A small image classifier, trained from scratch.
Model: 4.99M parameters, 64-pixel images, arch resnext, norm batchnorm, depths [2, 4, 4], widths [256, 448, 784].
Data: trained on close-ups of made-up surfaces with and without defects, 101725 training examples, 40.3 epochs.
Rows from block 6, named by matrix and row number. Rows with one number belong to one channel. Each number is 128 + 32 x the weight over its row's rms, rounded and kept within 0 to 255. All counts start at 0. Numbers have three digits each. After the name is the row's rms in percent of the matrix's.
# convs1: grouped (8 groups) 3x3 conv, stride 2 (model.blocks.6.convs.1.weight, 392x49x3x3), inputs within the group 0-5, a 3x3 kernel for each
# convs2: expand pointwise conv (model.blocks.6.convs.2.weight, 784x392x1x1, transposed), outputs 0-48
convs1.330 106:169140161189170151136153163105103100089136126076095113125115091092116092113121100091113129112147147089113114141097106121118121150141145105103107113124116097088090
convs2.330 083:067102135119114102130105115141119075108146139125130104087127130097164181144126132076134092110119093115096116146147106084115151090096110094146120138
convs1.331 105:141143137123124094146103081117126084107107094088087097066071084089096148122148168110077129087049094108089067143152134146106112126157135143108107138124133158141155
convs2.331 077:119194115093138098141085129135145075164100126136102104120130140109107137149141105100141142091135132118102130067132152129142137110127099091098087138
convs1.332 095:142109150131170123181158132118115145110125131130098128138201151163173202171201177120128121123152085107131123172209176170178174174174163165184158167159177160182160
convs2.332 109:102177139114050097157081108114171112144086137129137141129081175111131090124151098153124131127104088110097133112092081137124116099124095129100125126
convs1.333 098:146137174148190144189182148125142140123144140130122150152210164150176173151183140104113117095142115119116109148205168164165158163134136171197168175177191155180150
convs2.333 113:099158128128048081147105087135142093137105152122133157126062183103142066100135129139142131122125073110078114120103082121130100073134099134104112130
convs1.334 092:146136126160129109151105103102092090105104109103088118101116118150115192165196217116114141133133093129105091179184166131154188147194174107091103111109128095126129
convs2.334 096:119198139102109127141103103109200137123105126138126123153115162110100112185151101134093131143128126131102127081097133165128150114128103121111111139
convs1.335 096:127113163129164137181154129124135147118157143133123151135203162150176176166184128096097109109144081100111118165201183158164169187160142173183161168159174167171167
convs2.335 110:104175142127042081153083093126157101142083152120134153109067174109133078104140109139138123131117089094091116114102095125133115072139103132113117129
convs1.336 113:140117140169130159114145150066040085076123100075055067080125085080136082089095084101078119113132117113109110161129145126097101143099112100098092138108090080057051
convs2.336 116:038091111098108068105071134128101144118149153106133111097181092104141166116132130081143097138128052062111128149152075136128098119095096149162103118
convs1.337 098:118119165068099131035089145101106100154129115167128130111140134150129164153160160089095105172137101188162123185182158183182173159202185102140124122144145148115111
convs2.337 105:109164181124116132157123089110153165101128145158146127177114220108102093106149134187125164088111126116119087044116085150090171121115064111108131131
convs1.338 105:162122148187161168145161177122089117123148106113097121148128119140132088153144097123110143105132118118119145138094110115157135143155164123101115134134124116126107
convs2.338 086:095118119116135088139068084093126088081149156100131081098111123069198165162122140108170099083096106125057117118149116074086170113105088044180124137
convs1.339 113:130139127166127141137155161085060091102111107090092057099121101094127101113096108138102121145097144107133111134121138108120085118112092097088090122085079067039044
convs2.339 104:020136097076089070112078135127103136130119141116113128109178099103131162064126146120122144155138088067096124148119091132121101131100099162143134105
convs1.340 101:126107090111150111123134085123140142120134102114090143111131111126134097089117071109123149149113115153093147120087114112133136128117171097116114098144102113142114
convs2.340 100:117106112170153103148111062103122127120164120099121141159125116149179148163130117123191107128140104146087115099185133088101117123113105061183134103
convs1.341 100:125103124121136113139112129114124105102117116122114128114145114153132186163209210110069138108131102115093097171152158130151183152174206128112110123123130116133130
convs2.341 095:116175149111104125143093082118208111126112143139137103103096158107104122191176067126132103139120116114113108100132130124131141102130111090116106140
convs1.342 098:150095093160128130129144151103104139086144108081104120105100117104112086092093071108128149120118127141110137121082100079107123096094145094091109111116123113105106
convs2.342 078:105104120144138073144092058084134137080153125091169122121137131092188154163133128130193138109107098136081107080122111084100119130108100036162132090
convs1.343 099:070125088062108149046102130137158166111136197074132138089110095088109137084123136078116084050095127038070103077132092061103162028101134112119098106120164106154191
convs2.343 086:115139091160130150131150159113120105104126127098170069081048110138178066165110132040156108087138082177161107127121125087109154081112098105162126129
convs1.344 098:100057073093152078084104084172185126163145116150135135112093107124163090114115082073056076085141100072121099105072077089151090086101080162164156173187114181124129
convs2.344 101:074096109169123128125141096125124134135106150120053119073180065178076102117136122100107113103198091159071123204130147191095115141072122137077108137
convs1.345 102:109106108097085159120157197106107097093125124117098143126114136112076181122180174085084090078089132119129157091088092097087160121153186108098129133105185150190140
convs2.345 112:147132109146167130141117078114122094074121155130143075090065127052188120227134106094140138090101134184090132046148121115123175100135131102157177137
convs1.346 099:174168136141102140108073077169192149201124161164138113150154141133118149122091089181171134139100138100085060183173134158105141099085082141146156158134153152171143
convs2.346 098:119085127141086123117127156191148170098109107116082106148132105207103111094139108093154080142236135131142103132167206087138146154122144151126124143
convs1.347 101:158186163120096166077069114127152182165125205128103139130151143110118144087093113191205171119106166085099129168203164141099186074075109119115129122135145096117124
convs2.347 114:148108100106123139120117179194113117122123137082185075138058131150180091125113089089165099175148112134179105093193147079153086127164137110163094140
convs1.348 098:101128114123108092148145071070128136098140170077101126122104073156109053167172082070143139094108106126114071098144143123109131133145101124129089159137089160180136
convs2.348 099:141086213103125155172139103141152116097121168105223065127117237124163092177142095086125078109115129130128099064139083138127146119146127114118117161
convs1.349 095:080074094098158092088145133112147093113129100140128104087081100102170109088137101090083115099134098102152154095075096098155085103135134093077093101157094087082055
convs2.349 100:122110106147107140139133071087092122159125154127085108085188070129081097141127091105103092115125123173072132180099086236098085142091122134094066123
convs1.350 100:095107127117090175096100190136085105135098087137113139118114155114079205098136189084108102116110138096111178090093101125087153099098184125091124124079188122176183
convs2.350 109:137147064158144119129124101087106098102126103128084102117081072057186124189136116093154179086085131193081114074144147083137128102133131102168180120
convs1.351 094:107167122117127139081101122082089118124111141109082123112160122104134124071099113117157137119108132097095141115192146129125163090102128156187141142156127106091105
convs2.351 095:152138113141135147122114077167134102113120182070158076148067105126132085141124081110173100178168129164162099085175153123129108112151114088135071186
convs1.352 109:141195152158145199127128182155174155156129167153132125144188176151155204126140165152188173163144174146155175133186131163129184122117160138174158153131194152168160
convs2.352 084:159136059128128155149134101140121083112120157092061053066109055157100085147128104091168126138168118172092101108132197098157118108165153073145111116
convs1.353 113:117127109152111206136160203132100100143127113144116110138156156149113255122173204120118108151115150147153154110103090158105179136150165132135121142120195132165137
convs2.353 108:153148073161164148149141075140129082084128148119095088081091093086157113220123108111139162109121150200077128050138157097146141116157140095150143120
convs1.354 041:110110114144103095163182143099091138118111140129081169106105103148107102184202162116105112147101101146158132108109120139101101163179151106072114147114137199182163
convs2.354 088:189157083158163157119148071169160084111122135117167108093085143113169138198129121167134174171152174138160129180168128115166117190184144128132158168
convs1.355 096:120155127088123161095104154176188171200112153152121142119118143086122168123136154136170120098119140078108130121171121113130156078100148128128168157142197151184190
convs2.355 114:107136112155129124121131148120106118103116141136063109084100059203139103148134119089132178086219106177095087122149218088132140106137145132137169120
convs1.356 112:136179132181139222128148180139137148154131157160135145144184150159138231117154176141166149180140180147158156123161113191128207131145155127153136149129189129168158
convs2.356 099:157121067163162151142143113161134082094123142106081075090072095124152108218121104105161130127151134194106106083165162077145139127164148079164123121
convs1.357 102:126142095164097082154130066128148151121121128100090099153144066198105065175155090117124110119093070143117060108142115147103107143133087150167111165141105134172124
convs2.357 092:130091201109155124169109123164160167095125178099171091179145188109129107191146092073103067125127122118141095100158089131142164107149154107154113148
convs1.358 099:161182148157130182118103131187166104188103150166126098140175158154148193107135157195192161170138175123111105177181136169123172108091108170177133178137157128176139
convs2.358 098:104136086135117115148131135226121144100119128101028102114141102175049117136137152141160141159205127122122098114184186042147125122151136118148098129
convs1.359 097:153186155136120134104096100068090131143141172139107150152169152133135123105097085160186146143115138105107130157210160153128153099100101159175135157157106118113098
convs2.359 104:178124096097119133146119107178151117114131178105185066158081130116158105147128099100147076185131139135168104080165091142146098114154152108156058175
convs1.360 108:102126103147112192130162214156149122154130104142103097132155137155129233131184205113124125151126159156165173094108089148101172133155179140141130149126200157189144
convs2.360 103:154134085172162139135150075126138085085124152134091075066101101102149106227117112118146145081141146221073116088146181107154152096152146082148144108
convs1.361 111:108141129132115236120149185116073124130125139136121150130170148131118250108143156112131138143125157137143166094115114137106217122146175117150120139114169117150117
convs2.361 103:161136064153168151138129091138146081094125125112097091107069098075167098210133101099148139108110134199104115063166142104137139114155132092170115134
convs1.362 098:088057081082160066075136128132135090133123089146150110109098088100174083094131102077056089086135098080133137101061095079152057091132126137114089124163087124115087
convs2.362 107:087117111153106125129139085079100126150133145123072126075189061152052122104130105117100098124144122139066130186098107211090104129080114146087077113
convs1.363 094:129104142083118122067072056171180161167129146134110117133100156112123108092086063104122147062115140059082059122121153079123142068073067162154202173177156183142165
convs2.363 089:067091108169113115107149128151129133121129145129064115056155106184094087098120117087126101151191062162131117185177148158102114137051127114112127147
convs1.364 106:089112099135119188127153221136099131120127129129115138126135125132110219119173207084104075128124135150152181078095086144116175134154202138122106147125191149189158
convs2.364 108:154127071167156143135137086111129081086123133126115076087088094081190120232130102083154135096123138195079120067144143107137182097143143081159158115
convs1.365 060:115091134112131168142163174161109103138090082126078111123132186125147193138148178161104113137135139155139134117090123105130158143156164160175205140169189166128142
convs2.365 086:113100176064120124133112098106103125114131121125166131149093158078146108146135117076105088082026153095121128109116087164094086147131093135131096120
convs1.366 096:137138116123127163135121160191144091214112127204147134111138143109117186115127180156154116140127144153127124139135096144119147135125138117113121148094174151161179
convs2.366 104:088135094164118127127165145153104166069101115115088107091130080165101127125141120133145154052193128160044125115147189063142178131150132124135160098
convs1.367 103:078099103106086142123138202119090111105139130126096142107102120118084183136180197099094092103081104118116149080095099118097144125140193125089103145119183159180144
convs2.367 100:145147103144138124142127067100118095089110126147129089072045117061177125205139122091154152070119145191070130053111136129129180098134134097130168131
convs1.368 098:068063079092124097064115132156205161114120133115137143098070093121137071077093092030053085065105126077124140082086095082117110074117139170151158164144137128121127
convs2.368 105:099080132151108134116121118107117141107092130108058133125189101175079126116120106084121098101189085142089129199119148201091115128096150130085111128
convs1.369 096:100126128122110183119120172137134153144132192145145180090107137098100174124150168111145116100107156099108136106138117134111198121139178079078133105111199158190208
convs2.369 119:129143121146138137123133168106119108096116128153158106115022131153198112181135099089150141044149121167122104100157182092138174122133136115142165137
convs1.370 098:111129079134111068132105063123184154126136168091116088132110049177142056188157089071121098086087077096066059109139102123101091113096079110125108140156139149163143
convs2.370 098:129084240100113154132114143151150185112126157121176095172154242167128099127141120079123031089153114109137112117124139123115165121110130133090084146
convs1.371 113:131131095144123064102100077127164115112147100086103087144126086156125055134109071127131117138114083092114119135152119148129074098110098154169081162148079110127108
convs2.371 118:124088196092082115121117114136130156146111187094118106170209160130088110155140092069110077205108112089180108122131095190137098123122121143097071152
convs1.372 114:129172110148120069142112074089150143129148154077138129145150077176119056165130071116169120123116093125103075110172125146119100132116096118160093175136113138138127
convs2.372 109:156100233105123150170140137197136130092094170120171094175147216145121094169136106096137082139129140120171109086155128088167131143158143123139112160
convs1.373 095:142103096109107082082086076168179185189108151132107091153108108130120106119128113141107109132109079071090054137104108111113096067077065166144179177152171178191175
convs2.373 080:098126103170113121119158142168156180100120115119083094105134106179153092122133147130132144126219079152140122145178163104113151100080134127103141135
convs1.374 100:122184147123130130116120078052142137077125146051064121137162123148129103134121081134179169122150147123130099116201170126140148108121096145196155169171119122120078
convs2.374 108:144118156118132136121145080183160075109132191079146083156134127106111094171129101098116064191116116144163117111166083130140093125140120085155030153
convs1.375 097:168181154130115137102105100177198137197107149163133113150169164140138149112131119193184156154119136103113072182190146145114137096105092181179147175153149147187147
convs2.375 094:093128064160109113135141133190148148111119115121085081117136100194101108096135128107157117188213095139150098127180187058153126116136130136124108125
convs1.376 098:068081094059159076065091084166197168122110118099116108086103115076154073107095091059086112069169115063109105084086113064163078062088084152175184148167128145137150
convs2.376 111:084103140125093108119113144076097143127125125142105141097169097169100103080133122103121123082183055126125136203105141163091118120076116137079124118
convs1.377 089:132166133171143175154166126085133147075123151074061114153207126203160167151162121127143141142119156156170133104140137135112172138142110102152126121118129108109095
convs2.377 089:152106146133166141157115078196150050097118177104143044136080151130135080161134094113120077104157123154129121096177138110120115138123131090147087141
convs1.378 093:158152107132098107107076072181234142206120158163134117142130109141118100117103074160152116128090109096078054156156115140106116097081077139153135158135152154182141
convs2.378 101:096104103151112136118141094161140126091111127128094085124129084211131087117135123088170090120241099151112120110168207106109185125107125143123129117
convs1.379 104:165232169160144174103081135096117101168129178156153153150194171133142163095098135187232175183164187129120145155220150182135171107080111138144127128123149108144135
convs2.379 096:142107075122099153149150136214124093121115147097156066148070105165118086113127098122153091181139134140147110084167172090169074145164154118139084146
convs1.380 091:161162128134091118106107098185224164206113160144122109141148136145132147128141119166159135116077116095091076171176130146100118101101088149167148164149164156190165
convs2.380 100:111114108154120116125125162179136164108111116121076110135145131225094111097127155122147132160242095148146111140175206076139130132120144144097116151
convs1.381 101:166197123157133112145072077097157159115115168117172132146159109159129093150085075166207122140134125134082092150206124164135126130076080113147118141114138114148137
convs2.381 102:133099160100105151161118182204128144105098147091133137220112184160102094091131134117135075169130116111150095092177154061155100157128147135147110154
convs1.382 090:125172115113110113093084090163226210163110204119140136117124101121108106120107095133173114097097121055080076129185122125112124077095102144143137156142179165203177
convs2.382 112:112119131147125165119121165127121137102119110140117119124103150222145095078133135091145111126223074158133113124161203094096137137091118126107127138
convs1.383 101:133186156107107184074071176082110140145116168130123161116169160094122168080093158149199147110103165069072168136194141126098206080080171096120123105093152095101161
convs2.383 102:156136105143132145121128157155131106105126140084176100125056125102159092152134107074157144176117125179162097092170137082141092122156128117172122137
convs1.384 101:094098089119101122165148101108132120074111154081122136127112089162106100198169119091102111101101131149123093071099109103112154148155124137135125150148123171178131
convs2.384 098:156081174116138143162120099160148127097103166137187076123112182083180098172137071078145081102151127142114117053120096121142207101150150083102105125